python train.py --encoder_arch="vgg" --model="contrastive image-text model" --dataset="dead-leaves pictures: piles of overlapping shapes" --train_examples=36250 --image_size=64 --crop_scale_min=0.8 --horizontal_flip=true --color_jitter=0.1 --tokenizer="word" --vocab_size=39 --loss="softmax" --embed_dim=256 --encoder_norm="batchnorm" --encoder_activation="relu" --encoder_depths=[2, 4, 4] --encoder_kernel_size=3 --encoder_stem="deep" --encoder_widths=[80, 160, 320] --encoder_downsampling="stride" --text_encoder_causal=true --text_encoder_width=256 --text_encoder_layers=8 --text_encoder_norm="layernorm" --text_encoder_norm_position="pre" --text_encoder_activation="gelu" --text_encoder_mlp_ratio=3 --text_encoder_head_dim=48 --text_encoder_fused_qkv=false --text_encoder_bias="none" --text_encoder_qk_norm=false --text_encoder_parallel_block=false --text_encoder_inner_norm=false --text_encoder_drop_path=0.15 --text_encoder_positions="learned" --init="torch_default" --residual_init="none" --optimizer="muon" --muon_scale="match_rms_adamw" --lr=0.0053 --momentum=0.98 --nesterov=true --orthogonalizer="polar_express" --adamw_lr_other_params=0.0017 --grad_clip=3.0 --steps=9400 --batch_size=256 --epochs=66.4 --lr_schedule="cosine_restarts" --final_lr_fraction=0.01 --warmup_steps=1880 --weight_decay=0.02 --adamw_weight_decay_other_params=0
Rows from block 6 of the image encoder of a small contrastive image-text model, named by matrix and row number. Each number is 200 + 30 x the weight over its row's rms, rounded and kept within 0 to 999. All counts start at 0. After the name is the row's rms in percent of the matrix's.
After each channel's rows are labels from the 100 images, of 14848, where the channel reaches its highest value: "top examples" is what is common among them. Only what is clearly more common there than usual is listed. The data: dead-leaves pictures: piles of overlapping shapes.
# conv: 3x3 conv, stride 2 (encoder.blocks.6.conv.weight, 320x160x3x3, each kernel summed), inputs 0-159

conv.286,095,212,191,201,184,226,217,253,164,192,189,246,180,209,207,197,188,230,207,188,210,223,216,197,187,280,219,203,233,208,230,204,165,202,218,273,222,193,164,236,201,247,209,209,226,164,187,185,191,205,238,150,229,207,134,217,194,230,203,206,222,224,200,197,161,220,199,203,205,143,173,236,263,126,163,216,167,209,193,166,184,196,206,191,148,169,243,179,162,268,207,216,201,200,167,170,137,168,229,222,190,199,190,193,182,160,214,227,227,232,177,227,212,220,245,227,224,161,167,174,161,209,232,157,222,199,164,175,198,200,148,185,181,158,207,201,195,248,183,228,157,234,109,254,151,266,176,170,175,166,187,163,200,195,224,202,182,211,199,167,199
top examples: large pieces; flower; star

conv.185,094,180,177,222,159,196,237,165,173,178,185,249,228,195,225,225,174,249,191,225,213,210,160,201,224,252,203,168,210,192,202,254,223,166,267,138,205,205,195,211,200,180,174,208,187,185,216,221,258,183,235,181,178,191,219,169,217,198,201,213,185,168,189,241,246,159,208,201,205,177,274,222,201,206,149,211,167,144,186,219,227,248,204,265,185,200,224,176,193,161,195,234,181,229,337,170,200,175,183,200,212,204,167,203,172,196,142,196,172,195,214,180,236,267,189,160,225,189,225,186,171,182,242,229,247,217,149,212,226,194,220,214,187,181,182,211,204,245,214,194,170,236,173,197,210,190,193,210,215,142,197,208,252,254,154,197,218,217,195,199,201
top examples: flower

conv.224,110,187,232,242,133,178,186,185,147,180,157,249,194,196,191,240,219,192,224,206,259,229,181,233,172,185,202,221,220,181,236,194,204,170,204,195,193,173,167,240,166,245,207,189,219,135,208,188,220,215,234,202,186,177,240,184,171,213,197,214,222,220,244,191,220,175,236,238,234,207,211,139,235,220,241,238,182,212,231,185,209,150,194,194,179,181,209,196,143,226,218,223,159,211,192,148,202,228,194,169,218,235,178,218,208,171,203,201,205,234,134,186,246,249,215,183,192,245,193,209,240,226,173,182,160,148,133,203,170,178,227,236,194,206,127,186,202,244,239,226,212,138,216,165,157,265,179,188,197,198,146,202,233,170,228,171,210,154,165,213,232
top examples: frame

conv.291,100,180,212,202,182,185,186,252,224,214,230,194,222,245,174,161,163,178,216,178,185,184,182,166,211,284,223,177,153,188,219,240,162,189,182,171,199,188,205,200,222,186,213,182,180,203,196,206,154,220,184,181,235,176,227,180,234,233,169,190,240,205,152,168,158,191,225,180,188,182,164,195,215,198,240,221,192,299,163,164,146,182,153,281,195,248,255,171,240,259,133,179,194,205,223,191,187,195,161,218,208,184,219,233,172,171,209,142,128,201,235,229,202,203,182,219,221,211,200,225,218,195,220,190,232,243,198,233,160,209,223,198,182,190,200,157,194,231,233,193,210,180,183,194,221,200,139,177,170,165,152,163,200,250,189,158,197,182,163,164,230
top examples: flower

conv.135,088,234,254,177,263,231,240,186,251,194,225,203,197,185,212,209,238,220,222,198,149,220,241,189,219,223,214,239,115,165,170,238,185,222,201,200,219,166,202,201,224,210,241,259,140,199,202,195,215,183,175,222,166,195,168,223,257,189,170,152,210,209,195,147,263,195,194,185,180,191,244,221,184,237,174,224,205,195,170,154,222,143,209,166,239,238,216,231,187,157,182,199,196,206,196,202,181,224,239,244,176,239,175,203,184,152,169,187,220,194,172,199,203,215,237,232,165,194,204,223,244,198,193,211,217,186,151,172,150,185,183,223,196,242,248,210,210,183,150,238,227,203,259,233,152,185,184,197,206,225,223,255,198,242,243,193,245,238,234,254,215
top examples: circle

conv.222,104,195,207,205,201,201,164,187,166,176,240,204,198,204,198,193,150,210,192,202,229,208,230,157,165,187,174,184,210,251,168,205,211,231,208,229,226,215,179,176,237,163,186,187,185,230,102,202,196,180,217,195,227,231,191,170,215,195,185,192,245,169,184,223,170,177,214,188,206,214,211,234,213,194,179,197,176,225,212,150,203,200,217,197,200,194,215,172,106,220,227,243,118,267,161,176,247,203,219,242,216,210,173,261,182,159,168,184,193,175,159,276,186,165,200,208,155,187,193,224,208,217,224,245,149,187,186,165,179,141,263,193,238,196,147,196,194,239,220,218,210,185,190,205,171,247,243,161,196,183,212,199,188,131,228,138,235,193,200,206,153
top examples: rhombus

conv.303,096,160,188,164,165,235,222,153,249,188,166,185,163,194,220,184,189,198,200,230,246,130,177,178,216,195,199,185,195,203,193,190,144,194,176,167,208,192,222,179,208,182,189,248,214,188,197,215,253,162,257,199,183,162,183,194,215,200,164,100,163,157,220,192,174,211,213,149,219,222,130,193,168,190,201,188,198,211,213,204,183,198,162,235,172,207,197,212,272,168,158,157,130,202,195,222,234,208,179,154,203,206,242,185,200,157,198,203,189,170,228,216,232,205,203,214,158,156,164,229,205,202,186,166,193,214,269,199,183,215,186,211,212,218,130,173,178,245,157,143,207,216,226,189,244,211,214,236,174,177,174,218,179,246,204,266,175,207,174,239,161
top examples: star; small pieces; flower

conv.204,086,185,185,185,195,178,187,229,178,174,192,198,182,141,214,195,164,193,218,181,172,258,210,163,201,155,138,190,215,162,197,268,228,196,211,221,179,283,144,263,187,178,186,179,158,238,164,213,253,189,208,188,246,184,277,179,169,226,246,257,182,238,262,147,129,211,189,228,228,173,177,213,204,215,200,199,222,213,183,158,225,194,228,157,189,189,179,176,205,133,167,186,218,190,207,197,219,212,196,203,185,182,220,196,215,158,173,191,182,199,209,168,219,210,164,192,182,287,189,150,194,164,166,147,190,237,214,224,205,203,196,240,179,172,183,217,184,238,211,184,192,247,153,210,203,220,201,163,212,176,188,235,196,225,194,184,166,169,198,233,155
top examples: mixed sizes; tee

conv.264,097,240,179,165,206,233,227,219,185,198,173,210,181,268,246,214,202,225,171,267,184,214,229,257,267,162,200,156,190,206,181,186,233,121,230,215,150,207,181,170,232,226,170,206,171,171,205,255,154,176,175,253,229,228,185,199,203,202,197,191,222,208,298,251,193,184,191,192,229,210,169,166,145,153,176,221,207,207,212,243,233,217,194,219,193,227,199,214,194,132,170,180,177,183,203,210,235,214,222,184,191,142,238,179,204,141,171,150,179,227,193,221,168,202,158,180,171,195,188,250,203,251,238,181,243,202,214,175,191,185,176,195,210,219,205,212,183,214,145,163,167,198,208,218,239,180,175,216,208,197,188,187,216,212,133,181,234,204,157,183,194
top examples: hexagon; ring

conv.306,101,211,209,222,182,190,216,236,199,203,199,202,214,137,200,192,164,196,215,171,190,158,249,153,202,255,174,215,155,200,200,226,168,233,217,206,164,188,166,187,207,169,182,189,202,174,184,158,223,198,169,209,239,187,135,172,195,216,259,236,159,158,187,180,225,269,219,193,221,156,177,184,129,159,210,250,194,232,149,139,194,187,172,271,185,227,239,179,192,207,189,181,202,175,173,201,204,207,182,209,172,155,258,227,202,209,165,222,172,200,188,187,204,215,195,213,210,146,193,208,181,178,259,198,176,209,180,217,128,219,197,218,159,150,200,190,169,199,231,139,238,188,163,135,226,200,146,196,157,182,143,187,151,228,203,197,169,224,172,205,168
top examples: star

conv.124,089,165,193,194,157,254,204,208,202,235,226,206,190,149,168,209,166,177,205,254,211,234,218,281,164,166,188,208,208,210,221,259,218,191,152,230,184,196,159,206,224,173,122,228,196,211,193,204,222,180,202,172,248,190,191,158,149,170,212,226,193,241,257,206,227,190,170,201,204,132,147,215,203,167,170,154,249,182,138,176,215,178,208,263,171,236,216,154,220,181,205,180,210,189,183,229,189,161,182,164,183,169,184,193,201,205,246,149,191,275,209,208,198,225,130,243,200,220,177,240,182,214,202,210,178,212,186,180,170,190,195,164,191,191,221,193,172,179,195,247,156,235,174,194,235,196,142,194,232,185,179,171,180,241,177,158,203,231,209,180,181
top examples: circle

conv.176,098,139,171,148,156,163,227,142,253,203,217,156,218,138,210,243,170,161,214,170,201,202,180,196,195,184,179,214,240,218,217,203,186,180,210,161,144,178,148,192,187,171,234,211,193,208,193,198,276,193,190,136,204,194,155,209,200,167,191,214,174,191,219,187,176,160,189,189,205,184,198,130,159,181,252,213,188,204,144,160,231,166,194,215,191,247,237,182,261,159,149,228,136,196,182,220,150,192,187,174,206,174,274,242,204,187,196,208,168,167,241,196,166,175,204,177,198,169,210,220,186,196,200,171,198,222,187,204,160,189,190,194,190,149,216,195,199,155,206,168,236,221,234,167,245,157,164,172,191,150,197,190,177,202,186,237,189,246,206,236,170
top examples: small pieces; star

conv.206,096,197,213,210,241,177,157,212,219,204,234,158,199,210,199,205,215,177,207,180,235,235,223,118,176,210,149,211,185,192,160,215,220,182,181,216,188,198,267,190,208,168,237,188,166,175,191,220,204,233,227,233,184,232,159,211,257,209,287,157,283,159,227,227,188,227,188,202,155,204,213,146,250,226,150,280,190,218,185,151,200,178,231,221,195,184,204,169,191,224,176,215,169,246,181,196,205,204,242,149,209,223,185,247,163,198,134,173,173,217,261,189,259,220,195,178,196,198,172,201,204,229,235,246,216,203,155,216,150,196,209,236,164,196,215,233,189,186,205,190,214,251,165,190,201,228,190,200,219,230,218,230,234,164,199,190,219,168,221,208,235
top examples: hexagon

conv.257,095,122,185,212,180,217,212,190,154,184,185,201,234,197,189,188,182,254,211,175,209,189,203,196,200,256,205,165,198,202,166,226,161,194,243,209,274,238,130,198,167,156,169,221,201,191,178,155,213,195,140,172,202,230,205,181,202,181,174,217,199,196,198,232,273,179,200,221,129,180,208,147,187,223,186,208,185,220,162,209,224,243,227,225,197,182,227,208,182,202,207,262,149,210,203,194,248,200,217,254,183,221,191,221,217,164,159,235,177,192,180,155,183,240,163,286,161,176,179,183,185,179,217,241,203,204,139,180,185,186,231,167,169,159,190,182,196,275,216,217,211,229,155,215,200,223,168,172,234,209,179,203,153,206,189,132,180,175,223,211,207
top examples: flower

conv.33,084,158,203,203,184,221,190,247,252,190,132,203,173,245,185,207,167,201,193,150,203,223,222,151,180,213,167,216,187,175,214,199,196,220,218,197,158,213,183,150,243,209,214,246,213,194,214,200,220,207,168,207,202,228,227,234,279,185,242,196,171,244,218,219,225,212,232,181,238,148,168,262,222,210,207,236,244,171,229,219,191,204,192,188,212,204,221,192,188,155,227,178,156,235,213,232,176,199,204,212,220,275,238,255,167,199,182,228,176,182,246,247,234,190,191,209,133,206,195,165,196,186,222,181,200,185,217,142,116,229,187,218,195,190,253,193,178,190,201,189,199,191,195,225,194,170,206,169,216,195,231,206,256,253,172,177,283,164,150,155,178
top examples: circle; drop

conv.18,108,139,195,226,179,187,188,156,155,195,202,188,204,198,210,195,192,225,192,202,213,209,198,251,254,259,205,196,180,255,168,218,227,265,245,199,284,184,175,172,226,183,147,183,184,253,180,195,207,222,157,211,188,195,219,173,253,234,152,191,177,183,122,215,211,165,173,162,162,218,191,215,186,181,183,156,176,222,186,219,206,190,201,236,227,146,184,196,153,212,182,239,131,199,137,244,194,184,164,242,212,196,168,187,196,201,218,206,183,200,164,206,207,184,199,211,202,190,197,209,179,244,255,212,274,241,231,174,229,207,206,178,194,225,187,196,159,272,215,193,190,206,172,203,148,223,187,152,178,170,227,216,169,197,240,150,232,225,172,211,233
top examples: flower

conv.218,097,215,160,181,228,207,216,219,238,185,182,240,214,181,222,180,217,209,207,240,200,209,203,233,203,208,196,190,255,144,196,175,200,186,261,188,141,228,152,182,217,206,222,204,232,154,237,203,197,238,208,182,214,219,159,169,206,168,295,195,172,220,212,193,220,209,230,177,218,162,154,142,218,213,239,194,199,158,181,225,229,171,136,211,176,233,212,164,207,200,210,191,142,192,304,219,162,225,145,141,197,180,205,175,207,196,189,188,138,218,243,162,186,219,177,224,180,203,187,192,146,179,212,166,234,211,193,191,202,183,190,236,166,175,220,236,218,179,169,196,236,194,256,215,258,173,175,176,203,184,198,253,251,246,189,230,200,211,199,236,239
top examples: circle; grey; drop

conv.246,078,252,220,156,180,209,159,217,171,217,203,200,221,174,194,146,169,165,242,228,150,168,225,178,189,199,165,193,212,151,149,214,209,220,183,147,186,198,172,248,163,194,260,210,222,179,235,197,206,201,156,174,253,238,162,193,208,241,192,174,172,162,209,179,242,201,229,202,183,173,178,164,186,188,197,192,190,200,165,199,214,149,170,202,205,193,268,139,209,209,255,233,203,151,152,181,223,194,187,107,211,205,195,254,198,192,207,208,201,195,188,196,172,158,207,192,220,226,193,205,183,208,227,244,222,177,212,200,171,221,198,184,196,222,227,121,219,220,236,194,186,179,203,191,183,214,213,239,155,203,224,244,184,110,216,222,257,205,281,187,185
top examples: small pieces; gear; ring

conv.276,086,282,189,150,215,159,193,229,190,230,196,155,202,175,187,237,180,222,200,248,222,204,201,259,159,191,183,205,202,191,141,249,213,218,184,195,184,205,219,206,194,173,276,187,220,224,236,223,196,214,232,193,165,156,184,186,212,223,220,205,193,201,195,212,272,244,184,202,238,224,198,204,200,181,158,167,196,174,185,196,144,206,194,209,238,153,211,191,196,282,180,164,276,210,195,187,186,175,236,169,228,170,215,199,144,221,223,250,206,226,131,199,204,211,146,198,242,229,193,172,190,220,160,181,194,188,139,212,279,214,198,186,194,238,230,150,206,178,227,151,224,220,168,213,222,201,213,198,206,219,227,180,178,180,202,257,238,208,185,244,161
top examples: ring

conv.17,105,241,228,181,223,215,177,146,171,220,142,183,221,243,223,190,155,203,191,207,189,162,219,220,190,190,190,211,171,207,221,191,202,223,203,184,293,194,237,191,248,166,192,221,178,195,199,209,212,189,267,152,225,183,207,164,206,149,170,199,153,169,166,197,175,183,194,197,178,188,199,174,253,227,195,178,200,218,142,235,244,243,164,206,190,176,251,227,167,254,177,162,116,195,173,216,215,199,256,247,161,191,126,195,206,182,177,197,245,191,183,217,181,248,235,196,207,161,197,183,189,178,204,244,227,203,229,124,214,166,239,161,197,225,160,128,183,217,206,158,187,218,168,190,171,216,216,187,191,182,181,231,188,177,203,198,222,164,154,211,197
top examples: flower

conv.240,110,204,240,221,183,198,219,200,212,233,188,186,196,179,183,236,182,203,190,163,275,246,209,206,187,236,198,210,214,172,182,165,164,186,182,175,197,208,174,198,144,224,204,162,166,213,183,176,233,222,173,191,255,175,219,211,220,204,141,245,211,170,185,226,255,205,197,245,215,185,265,278,158,175,244,209,220,224,193,176,193,226,184,184,168,163,204,173,190,226,162,135,182,211,163,170,205,230,242,221,219,207,189,214,218,147,235,218,194,240,195,258,248,240,212,171,235,219,218,139,264,173,165,208,191,190,200,241,140,196,214,220,187,236,182,182,235,190,257,187,204,188,166,210,151,195,228,215,162,176,235,178,180,170,143,148,204,179,175,258,215
top examples: frame

conv.199,078,210,184,199,212,204,196,179,210,191,197,193,236,140,194,176,198,228,170,248,196,279,232,156,205,227,183,172,196,214,187,210,167,202,149,216,161,201,194,138,155,245,246,236,172,161,213,161,214,173,221,195,203,215,236,233,186,173,197,157,213,148,175,183,180,166,212,184,196,177,169,230,138,194,236,259,173,194,185,229,108,184,165,172,201,204,169,187,203,227,236,235,270,248,211,207,217,180,247,195,215,186,144,221,162,170,167,213,223,158,211,166,203,162,177,189,140,240,221,247,252,175,255,239,247,187,199,183,159,185,211,163,197,206,209,163,195,205,195,240,201,187,215,214,175,143,210,221,186,204,229,253,210,183,170,194,225,223,201,185,187
top examples: mixed sizes; circle; ring

conv.103,104,162,200,227,154,202,186,161,225,180,225,248,201,207,178,232,183,149,230,156,205,223,174,146,176,227,247,188,183,240,224,188,200,194,225,215,172,157,189,189,115,209,224,165,211,181,120,187,304,172,170,205,245,167,179,165,185,116,155,230,160,217,196,171,163,207,167,191,226,212,195,219,181,179,229,206,186,223,235,177,283,180,206,266,179,276,191,201,226,168,186,201,175,252,196,223,201,164,247,192,206,179,237,205,175,210,157,181,159,189,201,199,214,185,220,221,168,183,206,206,165,205,242,202,180,194,233,181,161,194,192,188,186,202,182,202,189,202,205,216,227,215,228,170,192,174,186,194,211,190,170,225,172,204,206,192,163,217,252,262,200
top examples: star; small pieces

conv.180,088,184,199,156,237,191,160,175,147,205,154,142,170,182,220,206,202,171,228,228,161,196,194,207,157,155,217,222,174,151,237,198,201,219,177,219,156,203,185,215,205,206,159,212,184,213,192,186,185,194,191,207,218,168,174,204,179,197,181,227,191,177,220,243,238,209,240,188,194,176,216,158,222,175,225,174,176,187,168,221,199,206,241,167,209,208,172,240,149,245,165,201,166,177,219,126,144,169,194,184,171,185,214,186,232,139,246,216,212,182,250,154,188,193,229,155,197,184,168,211,197,206,169,216,131,148,147,225,218,245,181,166,167,186,231,208,221,211,201,196,246,178,302,189,263,170,184,164,242,162,204,210,183,192,238,136,204,218,160,224,212
top examples: large pieces; semicircle; triangle

conv.141,106,273,168,191,151,256,196,164,172,213,175,233,241,182,223,198,193,172,229,260,224,208,184,214,240,168,179,202,177,179,186,195,227,170,143,204,160,198,187,203,217,200,256,234,190,216,193,251,153,162,194,274,184,228,179,210,248,190,153,186,181,216,242,257,264,191,172,233,169,227,227,193,187,174,250,188,181,171,233,198,220,134,240,170,180,222,170,187,187,212,172,224,166,207,229,206,199,258,203,233,189,200,212,167,215,133,248,161,194,213,204,220,184,222,172,229,203,162,174,156,169,223,173,217,152,249,190,215,174,208,215,199,216,185,203,167,166,181,204,202,210,180,214,156,206,201,169,242,270,208,206,196,222,198,263,187,203,218,153,164,214
top examples: ring; gear

conv.277,103,265,197,186,190,254,182,231,237,188,240,210,202,213,196,179,160,247,215,215,220,219,188,218,208,229,127,220,196,168,176,153,190,248,170,215,167,211,253,149,201,158,182,165,189,151,231,208,229,119,195,193,229,207,257,195,178,158,221,169,214,205,271,192,203,207,225,228,186,176,201,149,176,212,171,154,196,145,178,239,173,188,197,221,237,222,232,155,254,189,205,170,172,175,208,214,239,209,252,202,211,196,228,163,211,165,179,173,186,185,241,186,152,225,233,218,176,217,220,183,227,217,238,171,266,185,244,176,213,180,202,208,176,204,213,212,183,240,132,200,215,239,152,175,177,160,232,224,152,220,171,194,178,212,148,199,170,202,221,205,205
top examples: circle

conv.20,088,159,137,230,192,260,210,242,219,257,172,168,126,160,217,211,151,229,260,235,194,157,238,230,251,270,187,208,204,168,246,250,199,223,185,212,221,191,200,232,226,152,127,212,228,186,229,219,241,214,191,185,226,244,181,207,212,152,204,157,187,179,136,239,241,224,160,228,203,174,207,182,172,222,220,187,183,181,208,189,246,185,168,210,152,171,234,159,211,226,178,218,149,140,231,219,192,181,179,261,156,197,216,197,225,193,215,175,195,187,186,206,199,215,195,209,236,200,198,196,229,236,213,199,239,214,195,212,200,205,197,193,179,185,226,212,189,228,183,187,205,238,163,208,212,197,179,189,199,207,153,196,255,213,190,214,146,208,142,134,222
top examples: flower; circle

conv.203,083,204,178,209,228,225,162,196,151,151,197,194,206,273,163,226,230,207,207,243,191,215,207,178,197,201,212,198,218,119,212,157,175,194,289,177,195,162,198,182,194,189,219,177,236,175,163,226,207,236,209,173,193,231,195,197,198,194,170,249,193,202,132,214,227,180,187,219,214,218,175,178,252,213,186,203,147,180,230,203,218,173,209,244,191,173,187,198,237,176,173,174,138,180,295,222,198,168,165,202,209,256,182,222,205,226,143,186,174,208,206,205,221,265,188,265,181,171,202,233,208,187,214,213,212,210,158,247,191,182,222,216,222,231,202,243,168,222,227,203,223,138,211,195,183,205,232,185,229,219,175,263,254,177,227,180,217,242,194,199,264
top examples: large pieces; ellipse

conv.177,106,140,157,195,276,216,230,193,203,229,207,202,205,127,181,219,193,196,194,237,203,179,176,219,182,170,243,225,157,177,214,165,175,220,182,183,190,204,157,162,209,153,149,218,235,190,272,209,183,238,172,200,172,221,175,184,178,103,205,205,190,148,197,250,169,234,176,157,221,247,224,195,228,157,212,235,249,187,236,175,230,198,229,242,207,174,199,259,169,201,173,169,212,147,166,216,173,203,216,186,190,205,216,228,180,203,190,201,173,200,233,197,178,160,211,172,198,162,177,182,179,196,203,150,119,180,147,155,105,209,208,224,206,192,216,207,180,208,207,175,193,201,219,179,246,176,180,173,150,200,210,207,220,206,178,188,235,189,182,214,209
top examples: pentagon

conv.265,097,178,208,225,178,208,190,231,180,228,260,213,198,174,225,236,180,202,187,210,173,186,198,277,197,186,210,245,197,189,254,239,212,258,181,233,162,248,194,255,221,239,154,210,213,198,220,279,229,222,214,177,193,170,166,156,181,240,219,219,173,277,183,191,264,218,273,221,184,171,170,213,188,186,195,198,200,180,164,165,219,205,198,199,209,213,195,164,221,189,214,201,114,149,201,201,186,171,217,172,177,213,217,204,145,218,220,184,181,203,175,189,186,243,148,195,188,169,224,185,188,247,180,198,244,240,180,180,135,208,229,192,216,170,205,275,194,184,186,176,199,183,161,206,191,187,169,180,228,198,196,184,230,203,141,180,241,224,267,235,205
top examples: circle

conv.22,106,113,182,177,193,162,225,174,219,197,200,206,215,188,218,209,190,162,182,178,269,190,199,154,177,185,213,181,151,188,206,163,170,214,221,156,244,169,177,172,219,192,235,134,195,230,162,186,266,190,221,146,190,196,177,186,185,118,181,184,200,172,141,182,163,184,228,192,208,243,245,235,207,188,231,176,207,255,188,227,217,197,233,198,216,145,202,202,257,233,217,183,143,199,168,192,206,201,187,263,227,222,217,193,225,236,226,212,226,187,176,229,186,160,199,196,189,217,190,194,173,204,207,169,232,159,239,179,237,201,237,169,237,261,158,186,184,198,188,126,217,241,229,246,231,201,263,146,166,203,196,202,189,219,205,171,223,188,212,201,224
top examples: rhombus

conv.117,106,165,145,230,161,212,190,208,211,200,184,190,183,176,208,220,175,214,224,197,199,227,222,282,168,251,202,169,220,213,134,199,192,283,178,159,172,225,198,198,157,177,180,184,212,231,158,202,168,164,170,181,191,191,247,183,249,210,183,170,164,222,174,214,222,222,173,195,194,189,186,191,197,199,244,205,209,218,203,152,190,208,263,233,206,198,215,218,201,155,207,233,190,161,188,244,171,211,213,204,220,203,171,178,208,239,200,187,245,221,214,140,173,237,168,245,237,258,189,192,209,200,226,219,243,199,212,225,203,196,163,196,194,277,169,235,154,229,240,215,243,156,177,189,290,217,210,181,208,222,203,241,206,255,152,278,199,225,179,171,192
top examples: ring

conv.187,104,195,193,232,162,217,196,151,181,165,161,219,157,173,172,181,182,222,231,186,200,193,219,199,246,237,154,218,265,212,228,212,149,139,185,161,246,189,220,162,207,189,188,191,179,180,184,168,200,185,177,169,181,205,166,178,211,213,211,185,203,228,182,186,225,148,235,213,164,155,223,195,139,214,147,215,218,256,218,189,137,169,201,177,148,221,214,181,187,183,159,241,170,239,204,184,211,177,212,205,200,158,184,195,171,177,182,222,204,182,147,161,257,244,222,187,199,252,199,152,216,224,202,225,203,244,216,208,170,178,220,154,183,165,194,254,183,250,257,234,210,209,208,241,165,233,236,171,143,191,156,191,175,167,200,160,221,187,153,238,257
top examples: flower

conv.21,102,199,178,166,161,201,160,176,161,180,152,181,189,240,209,210,195,243,207,188,199,168,193,242,162,161,202,188,215,192,212,190,174,140,212,166,155,179,174,168,215,244,197,226,172,216,209,215,177,234,266,157,191,199,214,182,168,204,211,189,207,228,204,206,215,184,191,263,194,265,195,198,258,280,186,154,173,187,213,191,159,200,170,218,205,180,225,205,137,160,216,142,158,215,249,141,212,185,216,164,155,187,145,178,136,192,159,189,231,196,188,224,192,254,212,219,208,199,203,229,211,209,222,150,141,218,154,245,158,196,194,190,168,198,209,239,166,206,182,213,178,178,244,198,151,171,229,146,236,183,150,239,217,181,226,177,217,170,184,195,218
top examples: large pieces; square

conv.160,104,126,203,224,188,223,169,187,195,233,183,197,192,155,242,215,169,208,217,191,231,195,207,148,221,141,238,211,196,174,208,204,200,189,155,254,178,234,195,223,162,183,216,219,228,172,234,191,146,242,220,184,153,176,202,232,192,215,200,272,183,154,168,216,212,156,155,208,211,156,185,155,192,189,266,229,193,144,241,189,194,154,182,160,207,222,289,237,219,189,192,202,248,208,195,224,210,217,211,143,228,197,214,247,196,187,245,222,184,167,239,183,239,198,180,221,172,202,199,204,192,229,171,221,194,187,173,196,161,200,231,208,192,182,196,197,184,206,292,155,199,183,218,195,155,230,140,179,229,220,176,179,201,231,192,217,234,202,242,153,252
top examples: frame; square

conv.153,098,160,185,177,233,190,227,174,187,226,173,165,211,191,201,236,198,206,178,222,220,207,195,213,176,158,177,170,261,197,167,179,194,234,189,183,204,218,199,223,197,227,215,153,191,220,225,200,200,191,184,166,208,215,264,203,244,155,177,215,224,159,181,199,144,245,161,229,148,197,240,192,164,203,160,214,194,148,183,195,186,227,250,152,176,194,187,160,198,180,148,170,252,206,144,220,181,200,201,188,147,159,239,170,237,209,122,193,163,185,208,193,237,221,265,199,216,184,179,147,214,120,150,174,159,179,182,253,258,240,186,184,220,164,193,191,233,249,248,203,188,193,256,195,193,181,211,246,227,175,228,193,191,162,213,190,195,201,220,248,217
top examples: mixed sizes; ring; gear

conv.6,105,198,225,207,229,182,216,192,198,200,255,182,250,197,208,168,216,208,179,223,179,202,197,149,231,189,219,220,170,186,153,206,211,183,228,260,239,166,249,175,204,201,206,229,173,197,156,193,183,212,177,206,216,184,198,223,220,216,165,141,248,152,183,170,128,209,229,218,207,231,217,247,145,220,197,241,149,220,234,196,211,191,137,200,203,206,151,177,216,219,248,188,162,186,140,181,170,180,186,153,242,243,231,169,217,211,150,232,239,188,213,245,209,165,275,138,227,173,156,171,203,229,217,188,225,161,188,206,139,185,186,198,210,195,188,218,183,191,140,196,197,230,218,210,217,220,263,220,219,150,247,177,152,220,245,241,195,196,206,194,182
top examples: large pieces; circle

conv.239,098,193,250,191,240,201,243,238,240,203,181,181,216,130,233,182,178,205,153,180,232,207,192,197,230,198,191,235,247,250,199,202,235,212,231,168,212,193,216,184,164,200,173,266,192,225,188,173,227,198,191,209,200,192,214,236,197,142,186,198,213,201,180,244,201,182,205,189,209,222,235,261,158,227,227,188,119,267,215,173,242,229,227,180,203,197,222,184,195,204,167,192,180,195,160,158,179,235,208,246,199,213,192,273,218,205,219,201,121,203,191,176,218,212,170,186,172,148,167,154,224,245,196,194,163,189,216,191,183,180,186,184,244,191,180,184,240,251,158,127,228,228,141,214,249,211,216,142,178,251,229,199,172,204,224,234,221,224,177,195,177
top examples: large pieces